config.toml
encoder_arch = "conformer"
dataset = "simulated sounds of rotating machines with and without faults"
input = "waveform_16khz"
encoder_fused_qkv = false
encoder_inner_norm = false
encoder_width = 192
decoder_attention = false
epochs = 6.6
lr_schedule = "cosine_restarts"
final_lr_fraction = 0.01
warmup_steps = 800
Rows from block 1 of the decoder, named by matrix and row number. Rows with one number belong to one channel. Each number is 128 + 24 x the weight over its row's rms, rounded and kept within 0 to 255. All counts start at 0. Numbers have three digits each. After the name is the row's rms in percent of the matrix's.
# convs0: first width-7 conv (decoder.mid.1.convs.0.weight, 128x128x7), inputs 16-31, a 7 kernel for each
# convs1: second width-7 conv (decoder.mid.1.convs.1.weight, 128x128x7, transposed), outputs 16-31, a 7 kernel for each
convs0.28 101:113091122102112138139100129116104114104105184162165131071105137131117123117124163154083105122122119116156101129116133128123125129115126152140116114101102094128088105126110128127149124136176102126131128105148156092068132105115071115105142113137150099125129151129164133115101150158155159121093124142119110130153162170147114108120070078152
convs1.28 100:125099121110133134117111134135102128093071110116156146157158172111109112125159146147098125139119117123111095141152098105118089121138141108118119152110127097096089121125142123137150135112121114141136123131135146108121157132129142152125130107100088109111166135130116126111115162128139133130121136165160156140149177139131172186219156156154
convs0.29 099:132124097125137124146155108113102104138155117117139145141136117114125141156127114110126153152152146131125130143117100110111171132094085114100105121107117144159126151107091123125129074112087153156149151146158112140151142131124112113125119109116140154116147110140146152143117117125155138136136148105106111138192133142081112078102088122092
convs1.29 102:127141146140139139154127109127124108115117194147152146148157154134138136103070084083130120130139141161144124126164159133139145129163132121128123112140118098147109116109095099109126112096134144119104117119116106111129115111114105140110119119081103113124138143140152157122125107127106123154134147118101127141120152149102111105093121114105
convs0.30 101:171170130146132113064112137101137120153134137145155166135107140160123126108120111122124114137165113146116131132143115106110117124161113122105129114118147114141116148122167133099106145149134143134140134105114120103116129147138119101117098117108123074110124107085094119101086157116096082114102111125130126088155162108168116144098127109124
convs1.30 102:207199189119104100119116111104137156173150146134100144142137123110135170145147132150173154155152168199161169164179166134129099137137143117163139128196185129138142112138104107129098110113146167170181177140123076154175148133110111140121120129103110116123130121133109115115115100126131114143126113147133138156110151160168149160145108133086
convs0.31 099:126137084149168149152096115090120153151135138142164152139162151145178156117123127135078123117100128154174117080099088104134111148162153129130113100097092144143121135108132121100110151136130099129115153137111166138133085109117107101124096080103085117106124100123098142148133154183139154158137192128110149144140105162164160134120139137156
convs1.31 096:126120149133135157161121127141153154169154119127122172146118152166136127116073109103091107104097116106131129103130114124160132173171147135111119139133136108138127162160149134138137139138137135151140079099095113118106113102121113083094063110080116119127106126140148152159153169133159160146171188122120137150169208176123110114126101110085
convs0.32 100:136150140086113150160134111139165158125150166124145130140131154127123120131142140156184154128135138138092138109118130109140114135127151141132141072110100100091110099108132084126086164151102103132113103135127126127103130105083134102121135121122102099120123127117137148142123119122113124155183170146138129126095096093134124128121101093103
convs1.32 106:106125128126128127121091099101103122141110112131155149103122128105123143108119148124177145145129136086129127129119086143183124120133117122131126143103128106124116093104083087080083078111112142149133123118117132133122175185163174141116117124117124137131136148126140178144162120092101093113110132125152209151141153133124124143098146146107
convs0.33 100:114132115069081102099120099107130104080092157122145103118135107114153146168153120086149126114104126111116121139119117098110137134101090112138141126075092122132141128126145134136149092103089111152112163147144143133113120110088106134163143150130170141122128084069122093122116114092084145126105071127103148075101088111121123143123136095142
convs1.33 091:145138107135129156156142138143128122111126137112118117130134105132142150129147143137143129123120124114093142161124144124107133137143117120105116146153127139157133143134087114113126112097123149145114145184163144160177168159146130137121145149135120078088100107131120135140111099114090110105091102138135133125076091086136133101122120142142
convs0.34 102:145154113139145143125119141126146143175161088134121114172143167104097123103119137157111125112091121065060100091122094134157112144153103122109129172113147122119121077084146170133111150107144096125118115139138198115096120137169169234110120141134126121131111130134121128111085076135115129136130105116117155156145101145104124129167137113120
convs1.34 105:129103102122128116140095072108154147179184074092094145162163166109119099131125125102144134123150136124105133140134127132141127118120124148150140169119105067108098090060169166191200184188215125137119142108119123075077106145144150171135148146152155173167130110113094088081082140149140120105118103081076086122137133161115112109140141138136
convs0.35 101:139159150145156136130123109109106119151153112116122164160157118116106086107114107115137110155133157158098138129137127157134158154164158144134120147133086138142113084121094095139129137150140132126130176157170153138150100121099098060125144146171127154138133107145169126120128101133126116157135150124127106070124112087107102130144117128112
convs1.35 099:133163166138139141157150160146129125098108142133143111110123103104120102100135131094122138117148130158107123125138141114109112158150160176141124142134126145153096106098144122111144139138124139109087079109118126129122117098115074105119119164188178180139141134110114128138138141149158125168177162168148162119109119105124116145111117114114
convs0.36 102:123138100130153136114123121096105102093080083145127136148136148130104139123133121140147164135089153139163163172171158150130134108133081104109129089027102085119122115139093085119108125106088095128109092113084125125100081137087105135117089132095143109088083117110163169163162152124107120113115117111104102125167117116137106116114132111112
convs1.36 109:185135129129138132104104122103077110090098043084110099141144173110104096125126148175212175176172131114110170140145110141128111108090084065078093098128134106095136128127124100117123106092112144172158178174154174111131146187155124123155160140139146120150109127105123108116130127113115098105074117126131139150174164167154144134147119124107
convs0.37 100:116107101137095151104111130169143125124151135102113072118135169137143142134110136168133155134144163108094101101074090084103154089087145184159134122165176113119120074079125127140087128114132123093130116125130125088103128110134120145116123141125144172121130115150113147122110146113158104120118140170160141131147126092111139108133125124116
convs1.37 102:128125138140136118114143136135132122128143105110122124106137151134118136118135111104125129140122053067082089076078066098146137133127142166158158177127144147144146125096128111123143154169158175162180185151163164079136112144161132153130139161145140116133177143137158159145126127131104097143136140131156141115147153118154135121128154166157
convs0.38 102:135089128115102138107143106121087106088073137120143116159106123120156154148112136142179133184173154152159126153120134094110140080119134128127111115112111154084123152174113163121171147140119158146107115135140146161124130165113093093171111139111136100135066140127116124144160172132131113102113091134141151110132130135086117132134140135094
convs1.38 102:096098079120109132133144128150101137113102132130129137127089120114104118122114106106100127121144135152149135137133141137147156090080065076108110093108080083124153140158120122121128108075100126141136151155159160117142156170145159157163140144152116108075116116112126143156178153135104105109142124130131130092083117145087083085077080118108
convs0.39 099:096097093137145150104117128113159146128124143117151087116078132160125120117106081086155162129160170123131131175169138154113113081085114117121136106140171084112161160161134120092115122142124122133133150138146148126151131128103118114111117144144128118144098138116116127107147079083124136121187143117132118105133114139142088089114147158134
convs1.39 101:124122119075116133140134116127120139146138187168165134128102086123110122098085066041166163160144152156117162157148120108139129095083081083120113103141140113141129106106092132130133155150155120130116101114123168164178170111116114099132135123097113122101151164154138138115141099087073083139150141106122106115108121109112095125085138128147
convs0.40 103:113097089115115114152130147123127169157136140126142151158147156146132141136146128115140134136156150122127130088115125116133123144132166099090093083141131123146154154123127122127123133131122150148159110110129109100117122122130137129144125154110114109110095123129105076127147101093095171209139155166143124142101072100153137145160168125129
convs1.40 098:127130126165163144151135137131144149165158152119110151149131129144112148115123111070169189174154128135164100108116095091149125132153171147162142123175131115116134084122091125150130118123118184156197201147142148147143157173182140138155135154118123121098112107114134150140144139095118124124127122147130135113139132135159133141137131145132
convs0.41 099:138116132109115102077140113121134136110057120128116158153132116059085110148154140114117152134161132116075113148108137110099128131143114121125098128112108152115178170157148134150153126131121136133174142120154121126111077144101147136119113105142134136150083111086087095070135170155145114113081087136143092113122159159149126115143082101124
convs1.41 094:168150140112127097107115132116096106088124115133132110121142132082102093137132158171129151131104145103117118115125135158152149086109099111116135118138107133105113124165126111127143116130090141111116115128118127128100129122145140114150131132141122129143088094092083079080090157144136150099104111115108113069132151135150129142128125074082
convs0.42 098:134119127102104119126116122116126150088100145165132146122150155098133119133149146163161151146150140115132109123129119113117114115144146139134144122144130116104131118104137137163130138135147062063109134129135102087124126136118146151123064099144119148146130129126118117168141070126126135125172148147099155147139131107133096121116111135122
convs1.42 102:116143139145120105118114108078079109128137125127116133145147177074075082084126120139147117102105102114070111107113128117118102140131135151141138136135130126133085126096083117115161187146154105117130099117126127115125099100128141148129148162186163146132146119115120118100110132117107131162164160144146149105091153133143136122123121138125
convs0.43 102:145140142094130127115108133129103128128118134144175182148155081121085129109131172133120104113103122145091171135122147122148146105095120141134111116115116141118108116124100129135150146128130114106077096134113138117094141088130114076164141129115091148123101127121132153168135099122162146120154170081126133130094110148120116090113135154157
convs1.43 098:134118136137156097152098129127089125123107143129146071087089103124115107108155142125163123126133115088107112109129129127147136115119103112087082111128143160152161139126106113098122158147189112126110109140124184122123136129113112118146151147189147156113108121096116119135143138116149145132158137114137147123121114128130123127117127109105
convs0.44 099:137119086113123105124124098099151145159130152136100094093082111126126123135133156121114081117126139124192140103137107092110133129158182149122130079144139092101109121100147097080112117150141077116065113161132145148134128131099094139110149177146126123120159161184153134126165165149156123169153104135140150135180144103114120168154121142129
convs1.44 095:126125139150145140151084095146133141135175112126158193152121102157163170133139128117084124147174161179169102114138065084089114140173151116130124129110121102127099134149117131127146124103096065068100134104141134156161160155118124098086107115106129148138201167166176157170161109122141092119133141153144108148126122104117138126105121114103
convs0.45 098:115136146162141145123095081099148137196186192136173103125097118167152139132101124103124124111111157090090143133082126124103169136100132140151138117117125143158114137153110138136118096145115138139114118138127076115125123120136106117135109142151154141136089120085105120123123114116120090125138147164194151135153087105156142117140093077101
convs1.45 097:155165138119116123167128111145132158168182153133138124122114121123134111111100072053159142100088129115133134108115120130134168154135121162122133120147137113118088093090137142122142117118140121121128095077084126128131129130138135114124132133180160132125125115100079122117120114117128166137152121168176151147105077111139137143106110072060
convs0.46 101:128137115126149129122116132130137118095121146156139102061141123104133141134146121157097105097084091120126146124163154108123084142134111100092098114125127104108122109130137118168146142132142099105143148135132151150149143123124125131114129145117147126100078066115140118131129172115154110087104108158116150165116126128090105128143132130100
convs1.46 099:078096096116147127168084116102091087100111124135157102110100128120135125135162148168066087122112168114120176160167114077076119133120108107107125130120140145144108116098160136126131108112117111103097095146147121096140136125153152161112107118116122101115115125112104137169163167166143132133110108165172154132151170145114110090116123121150
convs0.47 099:098112126119083110139112122145144115108122110095077108134094133137108152131116112110148149096165096119084159159151142110090117101109109093119108106107118110129130143141143087107133109103144151140182102090078141145142151129116119129112139147121133134128130102161077146161108148171145180122092126173141124144141117118095114110125129148120
convs1.47 094:093123139143126140162180178145140102115122098127122115104078079065091074080131127154100106113117100108089142116114119104124130092088089102143146155136117132137155137156106123107128134143150120109118121151152186098124152143147131149123134132126102121127167158173213160142148166156153120094104147179172188171141120119110133137117113106149
convs0.48 099:120109139134139152135101125138104131116104113104131126147171168123152137114097142088114124137102164146088140108159150169113074128107109139140146149083148109090108089134125131097124099136094096141135106076107085150115148175127131136095098119138141155135125165121178159098126137118136079077108104149134127135138101153132135140136108107099
convs1.48 103:144124116129129140122080098100092110123117068088106108147162172166167140172145132114113109108137150175147165142161138119131112183157157160150158147142123149139108113124170155128182162160142131146125142137156156121135110124133152126116111113133153138151129143129114116121148102150131155127132145137149141097115135123165153128133118111100
convs0.49 101:139138129129109118148148129137116078108121156139173117115122140085104141129163189162187119099158141138095149145169138108150134080103111098114146126131183145140129132111133107129120128099117149114079110088069109145111142161102090085149135168137125135121106111095121069100125147147110125134113105153126085117117099143133102111079081103112
convs1.49 094:135142157158124128135121136110125119085110126135114093103138104106111123110163133141149117153118121123113140130145128114107131113106136093111124127136152181116140115113134120132112114127131095139110124174139146148144155153168152124125103117135144144109141168153128142134150080109132126117082105180198152164139146148150154197111120123118
convs0.50 102:129129118122165145136061081103139115119104167154156117100112097162149148117113120102125087148139137106093187132121133122114134137112108124133165073137147111154112148099122090091153113119136106132124136111126134159135098086130073081162171145149151135133101095132092125127158133071116095114148178165119114101122132128141135136166149163082
convs1.50 107:144116141108094098123128114145128140131127138137121117142118146155160137107108109104143115108073103104086175161188188173171173144162120133137120139106120081135123114147132153124100114104128109099101101110118116148143148098125139131140184167216154131154101076080075115108121147135161129117138140124110142145095108083140166119078098116122
convs0.51 100:034090127093117147205124150153114114106140135094125117109124121151120131127097120068120134099099130111121142115147156138100096108124114148129121080161156163151113100125117135123114105133166155129140155127127103151144145105125153095136112116110140118103154149144159147128153143129138144146147156186118169148114125091134140095109118127171
convs1.51 101:113140113142135136152149147171163158138110164139109083077108092149137123169147138123098112111105130121120149127145112107145122106125133165118119105152142162142161150139121124127148111119162109109111079122101097126147106129115063111138103123097115109091148166171157127118119143144133178114090136155176181165137154141141141152188143151165
convs0.52 097:103130153123136140142101128132122146132129212185159140113111144125145114102116097148106126146145125171132145131145150168150120124145153147166111131091126128096139156114132097105124091113105133104122145146111137114096131097100136171102121109093090069084122092144119110151121085098120135128128134146135106136139112085139152124110130120127
convs1.52 095:156119116132108131139107093106075122137133174178154143113125121120115127163160123113148155150140156139178144173153129112110133168172172155147142161167150137084111114137107092140138134120128134128150157134129113098095096131123121122148140160142122092115104090072106131094110102114129120146139158173186170143131116112129162127126131106140
convs0.53 098:153154100137128169133108129103160163125129131097127093162152135108135114088104158179104134131150132161155128096116120162139172145152090138120139139125141110095149114140154152135175124113140128136054107107088089094097136139126169115125123118096132129151150128116141153094145124125126137136115115075070113074132146161109113146149141131139
convs1.53 101:101102121119099134158115096107108127147153093119104120131109104136116118201175155159140135141168153205200144157141162119114102146153153155134125110114083107119123122125162130138144146116070093112108090110096112156123134102142127123098107118142130135147106116126102102117130142147152167121136123107101098107125122136178143128152093114126
convs0.54 099:153113139140137078102103128103131143086113080139138112134129164103137107125177104143097117128146138145133141125101125129113141105157148134103134136122118116109190142125148162124094112125096116090114145142149093091119128150128112111111140170160133157141170171144150138107108117112145107112168126107109120124142120149139145154139107165123
convs1.54 108:154129130150126123139118132137135129124135103130113101123141115153152167190203162146122096117133123128177102130128142114118107129150164158154152157105113122111137168178125123116077109092093120105120106128141138157177157104127091105111133107106134117148141167147128108102100093107105083061073103079095103101134124106153148172158113131137
convs0.55 101:176177175115133127082136121154133142137159107134145137136129139188154136111114092102141139135171156151128103145149141152134180102081152128161152156131123084140130125124158175134160161148118163124132132098108096141106119120129112090102133128112133094112066117179192178156194180128140123131134110081104105123133141126094110146122149122114
convs1.55 098:168170140131145133113114123133130132150149117133126137149159161125155131118122121114145144146137151118152128138127148147129135112118100095118102117134133133118122126144110127120139160133094121140135138124112092116134158106131109112145151173166152156164105125129134125143159146164179184178174170110090115112134161130134130105088137096107
convs0.56 100:148119130129104128143150130134121127137162161184177119176110119105104147169113118101113135125138154186140064106080096102112133119130074121152119120114109123132149134154133130125107128080129114116107097127125174091085094125091102111102121139144149100092127110121110136121157158144159151157135149103109108137152137169099151146145158092157
convs1.56 096:098087096111147143151141124129142112128128106139100138172179173123122125118162142132087097098086108141176120104108116155160167139163149136148150132164159099131152123119098112116106117117131093114122127121115123113148169134143154171139118123104107106120145141128134137129165119101102116133151160119131115154158138153130145123120116119124
convs0.57 103:171110132115127112121112085061135118119116119126136114088133136110101113116151192182154163156173133157122142107134150148112122097081113115132138129121152161115135132114128121100139164153199117127096098111106088096072133131149144153141175137134115124128159104127149147122135067158111105142151212165160182169108116135101132124138124135114
convs1.57 105:150160147152123147131127115124099106115117096087126102068132135099088096127181183170086126079133119127136116126125167112136118130114134134110118099129164180102119115115122115125159152129149106134085110124104103052073061142127141161154143171150135120129149159145145113148114116103110106118101139157166142173136147137094101149151147133122
convs0.58 100:107128108144156145136110085117103137138099159137155122146093086143122157136117137143183174129115089110079132149151136102130109168141157129121127138132139142110143131122134118100110119139111114114109131107153099127149140137124129140144128150160127093141128103082152130133111096095151145118128127157184106142117107106132111135115129116116
convs1.58 097:125123124115125132114122133114133141111146152167144122105077069150128124097114124097168177179147130108108136149128080081082107127131128113130139124137139129112122121113115113140122147144104154132115143126136135123115146139085101107148154144136165142138160150128134143117108107076085054109103088124147113116107085093136175160112105145139
convs0.59 103:151134130109141127124080088108118117143116178194159134101118104119112122122148155098100105126096121159161131149140088166117134079133142147126140148097114133103105141136180170141088132110102072075134119120121179101115124157169151134118107131087098161162113133139140142137149145135127100093132150142110133137123143144131127144122145140155
convs1.59 104:140134130159155143148098100089106113131158148158171119113129153152116122112139141147073109087140113148166178142131150131151147126120128113114115126090135160158152138169131136125109117108123116127119179189177148066092117150175145142147112112132142122145148132119114120122117124115147136166117138118136149116113122098116104100132117130136
convs0.60 100:141118143119152157150145132148117120142145190127130128127115159152138099115096094085095112094147124125135154138164103127090121113117116143116115158113136093140114129097105138102119142129151084127112115077115139105157108151135112135151117130128131143103147115124094116084090183155154131105087124142154142111131116141181186127115093106104
convs1.60 103:094100093089097122124132157135128128148128146111142151135130129155119154152105092087115140140142145156125130168147131104112079109109133108121111121075080109052090080120138150160160148132152095087098078113125126153158141155109108116131092101068132134146160116121124089083080147093117116110117095129131139149157159148163147148170132139124
convs0.61 099:093090108113137129141132107096093113117087092097175126108130133134140140132126117117119157142116141149188144141121161136102085100132120134128099097120094151131125137162117109124134128129121171146122141143162147158103101130142131149119095143128112142139136142142148156131161127161142104159123103126136100126140153118110154129115143121098
convs1.61 096:127143127136130133133153100096091122134092113112129131109132122086110122116129126108138183148153132152149179157166133106106109108110095119124140148113122134150160169135121110141136132118140167151160186144147156114126110187147143167158132163130096093095143111105128145137127132113115102111137126184133134160143131125138138132113118159170
convs0.62 100:059106080070110178139129131133108119138110090104083129148166166161127119134113105124094117107113128150138155082133122142095131104104120115109147115072079089119157163164125151112131113128140134124150115093075082129141131119122087085110101148135118122128132137178177167172136190148109150154154140120090103098168126135179149132140118102069
convs1.62 102:079100124142140105122069106151115138118126112119141137164127174100135129138130122126141189180183178137162132144127124139141126122117110098082100093114110115131121134129142126144135117111121160153140136150138157141162197188158134153091074082070120130160156156139127115138128138115141166150161171131133157182164169178136139124132116089097
convs0.63 103:152147122114103129162146155124115147183168143171112146118138117172139174111116166160083119135112144112125124120135127149133139202160124154149137123163168140120120123093098100142109123132133112139108069130126093140117117126111145138099095044097100106090144152138150150142098119110106128137107168155123153125140133091127096156127110136162
convs1.63 101:118118136135152166160137117120111134149135124093087109112129103179133160173116133111095108115149158146112128150160127124144141172169148154116119136128121117101103113117122115123159155108128155139143108136095128131107105102116134099083108127136128134152152150146142147120117081088098136151169163161171156131118086086118115115145147169137
convs0.64 103:166140137120134112097106152118153142112130144066100126125110121170128143117127107145137121101089098092122113105118123105154143104137133122120116129108098126155141139143099134156102110125112140135119168151118140123117135127149109119123111123142167109131173183137112119100093129099124105133105131115114079139111144154122119126129130113073
convs1.64 102:158125138115097089098124128108117126139151109159160126146156106119118159136125095123164148160157119110127100101119095118138125113133130116146141138139154126114123107109130127135116111132163160158117145150116158148144144111099104116109066082094129155152135153129102099108106093107124109124135106086079110089137158138142126158125127140119
convs0.65 101:131161153101093094067080098094141128124156140101106106118136106072100124111117137127087128131102123097113144161120142147134129130123148139130125150119103111090123086128128142145124100099133133123121134192166107147177175155141132105131129161147140152102142101145132151186131095088124099078084101133157125134148139163110101111137149109153
convs1.65 099:187147142107112124134089112114133130125146088102104088136133142149139166161140086106104080099153141149143165171160184117132123160143157158149155138164156163156165180190152130157152135113110119117107136122115119120106110091126128082119137153169163160178128136124126120132122111132131117097093079140138112120106139105153146115138154136088
convs0.66 100:129089151077106158134097122093117153107095165130147137103144146099084150115112151143120128166128146165132160158174179134123106093105105107156138179168147134147141126149129128121118110135139065095079107157106174118129130137129145130130125128114165119128104125130155142129135160154154112103094055079112105118110136153117149106111129129130
convs1.66 100:123128107104124116075089120109065114098096129118117091088111106099103108119125134116116122160140152134129158161138118108100092116133111100119113115110126100098135126151156154157174164167170085090066111147129154150140153164134098149162165165151174142162123124112121115114120135117139153124137135141138120093152136114123107159134074112060
convs0.67 101:088127144109121141132152138159133103109135065093076061137110147147133111105113113131123140167124104118141076063104117129135098112126102125129091113127138132143116130125109135126140131145114116107129127122124124134107114100132112132139139123118139099110120100159130132161155084071107119096101138124152111108132103146126155102114164158144
convs1.67 095:119122150150140115132159161156159161154141083117134112135124113100120095105137139196128109148115086092137072112088088158148152130100110101107141146139140172154131089097106102110084108163158176159167193133136112123113139148114121119137125147139145140141137140117138170165153096146148103098110149111141114154176158175179181110117173135136
convs0.68 101:087116125173131165120129118140111143118138108106093150146175157098157137163163142142120158120110136154155102149121137116128150094097122095121124127140114147118137148100157141143145134156139118072125133132137151140142150147148134110110113143144102137097128082118149128130131178185111125119115116104124086145135130143113104131129115136132
convs1.68 094:137112126120146170171172118130108120122121093099107099114140158102098114143154181137151121163151162122122142124162122139154142087105103142117133152150172136133102126118176160147185123161168135125108089095089115155155151161116115111117135113138138133124150142125107102109119119105098105111120132125148131144126112126104100119104127102102
convs0.69 101:121142100127114134099107109123145135112101116177164173134119093154143135119114089084163171137131146097129164127125136098143096158129104108138099077121120134102153129106075110138140107142112109117083111121135100143130108122125112098130137137126109149092127145153164096118085132161144133108090129123110119130107120094138143125106085108077
convs1.69 099:103106098094089104120114137118153130107149116102074105162117154136151140125100128133136150152125147163149160184196147122118135154150141134140149103106120086116094144128125131137127124158135089086099104123138165186184165148119138125153113129136120152107152135141131135144158138136114118099121147118114091102138117127135149142094083077089
convs0.70 100:151144132153176150143113116075095136125118115118109153143156137137148122131103131138091145146154128130143115137091136097130105075099145139097125117086093117154149181155140144138122130098120130099092069100116129155165155145172132121131117173141149144118131073082129150151163100091163160163144159123091137135146151181129108133100078135133
convs1.70 093:126106095115165147188089115109150078133150094105081121124162147125105118123151109109090123112153141173177138154148149130107149149138141128131131121106112101149164170177122142141136163122132108099125139162126117145089111089115126120142142137104127115120113129121129166168155088078091149172163151144099139165167150136100124077116117084117
convs0.71 099:123120106131122095117091136107135176128190135184111172122125101129140125133137099142165169168145121153136142130126099142126122112159151079169120123099106089114092097100151156128122141106109120121101134131151118107130118137112158135106115106140138145145119121107146146128126139146133144155175165152146108153113130129133121139131135138169
convs1.71 102:133180152115141148158144145109108154152181138127170156149135130086119125081086088093156169144123143108097145114121099108112130115108098131139156154130125141118116108110102116123141144161141128163154156149145137126133162169134129147122111119128110134105127123134144132139122127135120123130168145158139145151131125129106109135086109116126
convs0.72 097:085081134119132152176154115128168102116106075116122141159173144159107119107121139159101116117099139159160108090139167154104101115096126113124083076101109124140122111118069081093093089133124122135135127120109132138148130141134097145107105132084110095081162135112159103119114133164140118120134173147152117096086116079144097103105105121161
convs1.72 097:104122115156153176133110137120099117120098101105113119131129158118113122148126115099118137115123132115107145130128094086107078126106112114112108138130086132112141120122072068096100110150151120101117120132117144128143151142120139151088075083058083092078121180166161169157154139114156154139139135154154164164154164148100132138153154160200
convs0.73 100:140156100120114114117116095105118111171157163150176146180169136088120144125119104094100110140139147170181113113082119170168157162106147111131118110092092075153121159112174131125091093076091123115159174137112154124131110110137133131118144121102114120126163127153136146180114117118162118128131113131154106162135120150127096132129134131107
convs1.73 103:143147166150146110133120136146153151158169119109110126127095113108117108087124108120115115101094136138157080099090122162150155119131118097133123135091115106151168170223112114107109104102093113124118158120135149075114120090115125103143153130162132112149131158153156152134142161146134141139158126085116150111125122103137142143125136098069
convs0.74 101:118130112096145149122116113129089136140100152144105125118128120095133143156133143133117065110119149145136119098114126102136116121161132147134135115140128103149164183159149130133149143149183103101121105170136161147102129123157096121114095093091097111120100134140143144129096153145118156172147147154127182169174172124130155137145097123144
convs1.74 095:161155152102156111109140112127108141138153196142141139129100122139120122125106113141126116117120145158146145151123110151142126111121100119085091084120092113130122128113136116144143143118137100105096072112107126099086088088107112108143169145113118133108093090086123116103100135130123185147158147170137157167126147139143130113152153142130
convs0.75 102:137106121113111142125123069114107137158153160158170172157123122099107091087139153158101098100107137150122129145106090101132126175121124100124155137152139160138106084095092133121121105137154076116077120120131176097117125119112134109113083132122132141144143147131112148122110115145119154142170141152158148131105131094131072124109126150153
convs1.75 107:122129119122147143115140105099136125159142139123109132127132167104104106112102120126118095106114120096087159151161154117136125153144148140141133169139133130093135127131127150194156131145147092093118107149141152059022094090103125133151136170144141168141129111112115137121123157132158158133162157168168170146145182181124139122121125136131
convs0.76 101:110142141125099118094134139116044088105084097110111121146155200150158133098143142154144156106095115123119105144128126122092141155124131159146101125103088143090134093159150144131105117136105120129133079132124119118130156122114097091100127122145179180151143107120154158097111147137147126112121116140148145158174139139090108091124127098087
convs1.76 099:129152126112106105096105101114130114112111112121123127140156147110118118138144151154130150130171157186170103127074129176173146077112100134128144131121123129149136150141166131149151164114100186172142145122125111164148141153105138100122154106099136118160164140132124101089084133132127119151100126154129130110098113098161178137147119135092
convs0.77 099:153088102123119143131149137110111104110090193137150185151125089139152120152147123117116071062155154155157139110136131148121155145112108146115075148086119131122121115069120146110093156110092151124110102058097111150149141114142137129096100124106106176087159139128163102094131116138131124094149128127117124135166164120134148077129165104113
convs1.77 101:141117129158156137127115130157132142105129148124159171178170176161158110140156147126101118148165209177201129147140159131119124133132130144122116109119117130122105136147157133118116131115094164132152125149133129170147130111143139135114084073069113080118129127110120105093088114101122174169148178145120093117127111106161158147179137148127
convs0.78 101:173146160116130155133113140142147142130131092141139138129137102154149112151107104143099116133144138173149093110098096138150128112133110116115098108054075115118149158201160148147107132165137110114151142127126091142112093144131067085134145144135100139136068104112100128121122152120082143162128165109104111126163187159164157107123124129124
convs1.78 103:115083117133102139144115127120131138134154096120104138141138125144144140142125128118105120141148132169169099125129149142154150127129112105118113114077060059103118142161135115134094105100123091075129118125134133149159139135136148110113111118092136152136104107099111106150142124118114121101135116071116128148175153158099099102106089110092
convs0.79 102:120118126128136101119120115157174148124145112118092116124104128141126104117128118115117158111120142141128113105128153087122140153114106145124092147142110108112079106152151163141161182180173121147123097098112101153143137124069136092124116137140115138149127135126165170156144124127159116107109079092106104118122137136147134132163155121122
convs1.79 106:137131120134104101126097122146134151167158146122145173162151150126121146139115113114163158139148139136146097086122131178164174137146151157128116104165145139139095067080152130137151137141131140140130123099110126174163121099091095043108131124154181167164108095105087102124149136122160157142134129105104130136148145122171157137128116096108
convs0.80 099:104070125139162167123127130108087125114098111129126118128156160157137123131146106142078084070085130154154082128140086097126131080118111136139128139112125119119172155201107098123144143129121150130124136154143095140082103128115106107112129126091119113112089115121113128142164125144097099133140129138154115111156107139159146148105123137108
convs1.80 105:084115105128141131109105129131140157124109081117114131149146141133143144124097123148113121140140137140160120152155127157143111147137118110103101092110123118136101121120122118125115129142153151143135143145139128134125135133133147155137131107063094131089119136136129133130152149154149167168173149114172145168171143184140134146157151135148
convs0.81 104:157160162140132069098122129135133135171136097151134142148174109149186125142093113113186161130147114103112103118138159159167158121176150129126105122159133146117129058051115131136119111128144121156144156125123134146149101148106088074098079116144153129143149132130142149132123112106103085112163136096148097125117090124196128120128128143107
convs1.81 110:202159157158124101110146117139104120129113125108102118128134156162156155189163144140176129118132100072094113132142116124125148149160161157134141137125113118114109097086108107076079112113122108098086097099118107170151132099094094074102107134154138137175155154141146135159151088082090108093114139132149112133134148119179161160141124145114
convs0.82 097:106120128128181163143121112109110097131166133129169155127125124086140146125173171142085142099127169146151157149129108105127095110097113120165122124118135146145133146146121151160097091122120174132109098132158136098113102138156161143109131121158159145133105110082149110134112102107116116135165186140092152158128140113119110143126153129190
convs1.82 099:102086135153181204197128147149121123140120104128145088124142147126114132140134140126122126105098142124110163119124108142163153149123105125113106144139124131132137138123148146139182175173197133126117110148147151066099087111144133196157126127089116095092121125111132132133116102110124156192166180130126130122146147165099070099147140173166
convs0.83 100:125086127118095155125146155140100101144117069079129149150125175071069114083094107109120123133133112149098075123123160123143090100126112123144135113108106091153099101148091109114127135162164113108136155129152125137120147121132116155105138148146165143150138128067098113118134139123109131186145146104161152115144126182128127109115086128136
convs1.83 097:128150154135140118093140179118132112097087132150110089114123138060071095090158126160132113095089088061060078066097093138139136086091089110134152166117122114169157170159117108140130117133141144129120149148140144121138163148131117128149128148151131140140128148166108132133149107131153132148102121114125131120132157180101119151106121093093
convs0.84 099:111105124102100145133202139087127122119126123122140143168159129152171131120145147130133136134140131157170123106128133087092140110150166163130154140120098121163129176155144141118128160177151171178105125099088101178124130097120125150129129134138118151116142161121196145141130165173170123179132113129149111128112157135127152119148120128116
convs1.84 101:088103126126115143145151151175164144145116115105119150128143116144101136123123137153097122138136128147156173164151140095123126114126133116111091078108127148117169124138132141121114130122134185162154143121120106167141162139148136130117104090096104092113154158174151170180172117096125127144175133168127133158137138115127104096118081119102
convs0.85 100:149132141134125157130112105112107130120118160189166149125125104149129107107085170093126132124129156113089076092114119130152139127169164128113102116127168117159114090134124143122089092127093120139134182169146154081128124114131130106095096117119135126122125145131114092138110154124155188139178132161169101100148139121119138113106116127133
convs1.85 100:138172166172116138154100129122131132163160206204172135113123115140143092105127105102135162132125084099066082111118139143176185133121135115129131125141144161151151142147129133129112088120130114114130125111137142093120118094126138135088108113090096104141158136134136142139140135153156117149132152147167157169158172143109130120132163145137
convs0.86 097:116124133144150135114137132135111156153164165130114160166170171160124108109129129133123125141138094175149163140130109124119081149134163121113099132133128102138089112102124134125121122150160155118105116128090114120118122090099075132167152123156107135129129127114127133143096149136128124134130144193160139200126125122148121164107131128142
convs1.86 101:101109092114100124127119142116148123128121117101126135148145112155128177138142179159058086083125138106129165164186155114124132126110135131138144167098092108111142123123161154137167118134139119156128149129111130106115108165123144136140108121126132112131140156146130144129127119082095079080090083213180176172131154130094096138053120122108